Rows from block 2 of the text encoder of a small contrastive audio-text model, named by matrix and row number. Rows with one number belong to one neuron. Each number is 128 + 32 x the weight over its row's rms, rounded and kept within 0 to 255. All counts start at 0. Numbers have three digits each.
After each neuron's rows are labels from the 100 texts, of 14848, where the neuron reaches its largest size: "fires on" is the input token at the peak. Only what is clearly more common there than usual is listed. The data: simulated sounds of rotating machines with and without faults.
# gate: MLP gate (text_encoder.blocks.2.mlp.gate.weight, 384x192), inputs 64-127
# fc1: MLP up (text_encoder.blocks.2.mlp.fc1.weight, 384x192), inputs 64-127
# fc2: MLP down (text_encoder.blocks.2.mlp.fc2.weight, 192x384, transposed), outputs 64-127

gate.128:106158152097097149171154129164152146213040167096127124104140125167125183126098118145145134167143161135093129099104203130128145087135154148122142158149098151087154149087129098106184067133153086
fc1.128:094120133087120165080100116096172117145130148162122088129142146077129142159147134163143160119142136139127118075136162107125142058138145176089087126135111112146111105127193178118133121186135086
fc2.128:096141115131152113151140126137138143111083179140164103108120155051179124164167092124109097123137160079141132098069081125095209130117100105173145145092096129155144165120146112148143100117148142
fires on: "rattle"

gate.274:124100098171164147155137121124125102132180094092069162116088162107103107136122137160090133086135132113139167167089062115133144161173141097129169152086123146179151120161151125128101172135108210
fc1.274:125159155108143166128072150085160075129069132129197139146129133140206097143118142136127109159133099083148144161149120175093089122040079130094072160115096137126088115066137143189068115162177112
fc2.274:135098124155202116128098125146139114107164136133082097090149129109106083183077127164107179155116134130144147200144072093113136110143127070212111161131092133110089144142078125143119150089112138
fires on: "grinding"; "with"; "a"

gate.196:136140133158137089093089110076110112112155116136050164192136097109125139118111144127160144164127099133100164113165125128138092117112143103084180149105220115115137162112169092129116175156148123
fc1.196:128117137107112175150157149177145113134101149120197084085140186138139127146140110125095107076130150132146075141110137110137165134144124136168071103148021145143128096139097155120133073108124120
fc2.196:136110094114207129151111127155139068159106119120101186146114087149065127173112139128088129155122116115135124149104156125092121143083207140184084103142109140126107161150151135089105114124058157
fires on: "noise"; "with"; "and"

gate.31:111105088142195044144126135121119187166172152175123177169089109109149143097154145080134121116107081105109143132040082167082128186093079177095155139060143131114136187107123137126129177128120156
fc1.31:130131094069148126160107105175098130165162134140090176157111069156185148104087140105174067102099063087123130143092134140096155151061148167132154086123146138122173132160153184120167111143059136
fc2.31:096117107179084141127124106126125145111067154124147138172162162123194133097158108112112137096109128119140079071140148144122152124101113098186184120133191111135125166070138110135163068131132022
fires on: "rattle"

gate.11:085049105130183102140157110152139146102159141082133138159141190046153154113108100155076117123133146178106185156110119137104152176178076154106158150149167119126122118148100135100105164118123174
fc1.11:141145139146126088095146184068097124135120166198155063142112143135084120148145160092088118128096174117136144105134139125160081154162052168142151150093111135144143149102097099188125119129138106
fc2.11:116124087146251118126141127135144112116136119099122155115127097090080129173141092170135143153148132164142130196110137121140161141090170106108103159102110143090132116174129097076073131102123241
fires on: "rattle"

gate.95:108137078072132013136132130103122141131150085145164096103151154148108144114119126100116128176101118122139144145142151157108086071193131161113176107145170082139114098126036166122128212112127123
fc1.95:152140194132128061119150131154137130121116146147116159127115042163152143113093148106172149145179119208107149093102171150125138137112105094067160145129164132097129132098185086151089126135120083
fc2.95:141107132128128110130135142131060082081117097111124173112034148150111103170126145143196108176126079102159173152082134062127076162146170165110114073150089178153109118145150061136069146184112136
fires on: "grinding"; "<end>"; "rumble"

gate.36:151179118089147124106102102123098069125109115120141140092157064152104122114126091119183138141129050089123090113134172137157109143085139195136109118022090200170140169155147117146131140117132083
fc1.36:126097156144114123195117117143171135139130120154122159143107167069129132149135150116071094159078148047177089150117089168106125100088136112085147117161113067214116139092125103136104134166076139
fc2.36:134108127099163117110136157157087129155155125144082128127122120091176145177113159152112146131108166195114140161105121130101089129156104104088130115134137120098118074161149131089074154089140207
fires on: "rattle"

gate.343:137116219106091122155144082108174137091124062097171102064150183134102155129160089134104131124104105068105064143155095107178132091124153145136108138164110130125109184097165071149101112113179145
fc1.343:150098141175162113161095111143109183128151203131120156174142121058150141123144137088111101083078180092114126110118153137129107183100147191138112130054138088122110159152098098130140105137094143
fc2.343:137139129164244160132155136132128068147145134123157139078109161090115115167168146115138081161156134146106148154124162070152111155165140133120120126079165171104145052253128091126119140107143170
fires on: "grinding"

gate.30:130109185121138076113133123195142103146141154139088160176173136136135137093086108078114115104115111180045107146141134139138146128192102092121169140134144161066118200082132124089125198086101109
fc1.30:125086117155105090129120123109194099179167129150057148155159111123101194128114174116106082150158080165091124140181118056148104119154144054100158161175180139066125157112211096129140167134102129
fc2.30:100087147130096104117150133167102099119084178072140178101084147169064098159139131167143145120213143116102113137111133112111091169138144053076154167101121082095092116124131089097127135123149143
fires on: "noise"; "<end>"; "mains"

gate.114:135127093201153093145127131158127139124166104151102186155099047133125103156141123086156107120141055040151181155074095171123135158084151183115168147093116155121148241136116161145106148112085194
fc1.114:103126155112084100136181124105140118065118146111156101084137175107093145149132110159128139133161160182145125127172124086160127125187135102123114130164098108150071121107102040139134145112151138
fc2.114:124123149135150110157169164149123131140143172114129145099124123139094167161126150124137092129176149153088119165139146109184148164192133103078102183119093161095144080160118117115131147107124193
fires on: "rattle"; ","; "with"

gate.235:131133118161170096169146125095172142167142121163148138133098193139115146126134186122094100144117148091087153162092063161084152086135102148066185165107099095185146107120151117123127164121148186
fc1.235:119124132126091140097180138180093125124069179149123114105110124148132104137141123111103143098129155128115142081144121146135097155183077086142141103099136142115135162085120129156098137129146079
fc2.235:143109103095216089132160137133103112167133112128096134119121066088121131141124153142114130117118118153093144162067105085131131158118119115132114122170080130086096116108163058112099129128111252
fires on: "rattle"; "hum"; "<end>"

gate.321:128151159162112182136080088114186170107115114101160105093147142101100178124188083149100160146141112116114053153159102198156100088127153113097088122150147111123123169109148171061130150078190118
fc1.321:099139133142123189110176100122170181100116114060150103080160133157101134097162098164117179096172110167072075121142134106149176096185141054129084119166204123098137102099145115115173136116184126
fc2.321:140118136122000120112139110130153159136073135102167084194125116159108107088107100133142147109157125128114115079136116174124165100109110134083126166165142086126122173020126143123171127168121061
fires on: "rattle"; "speed"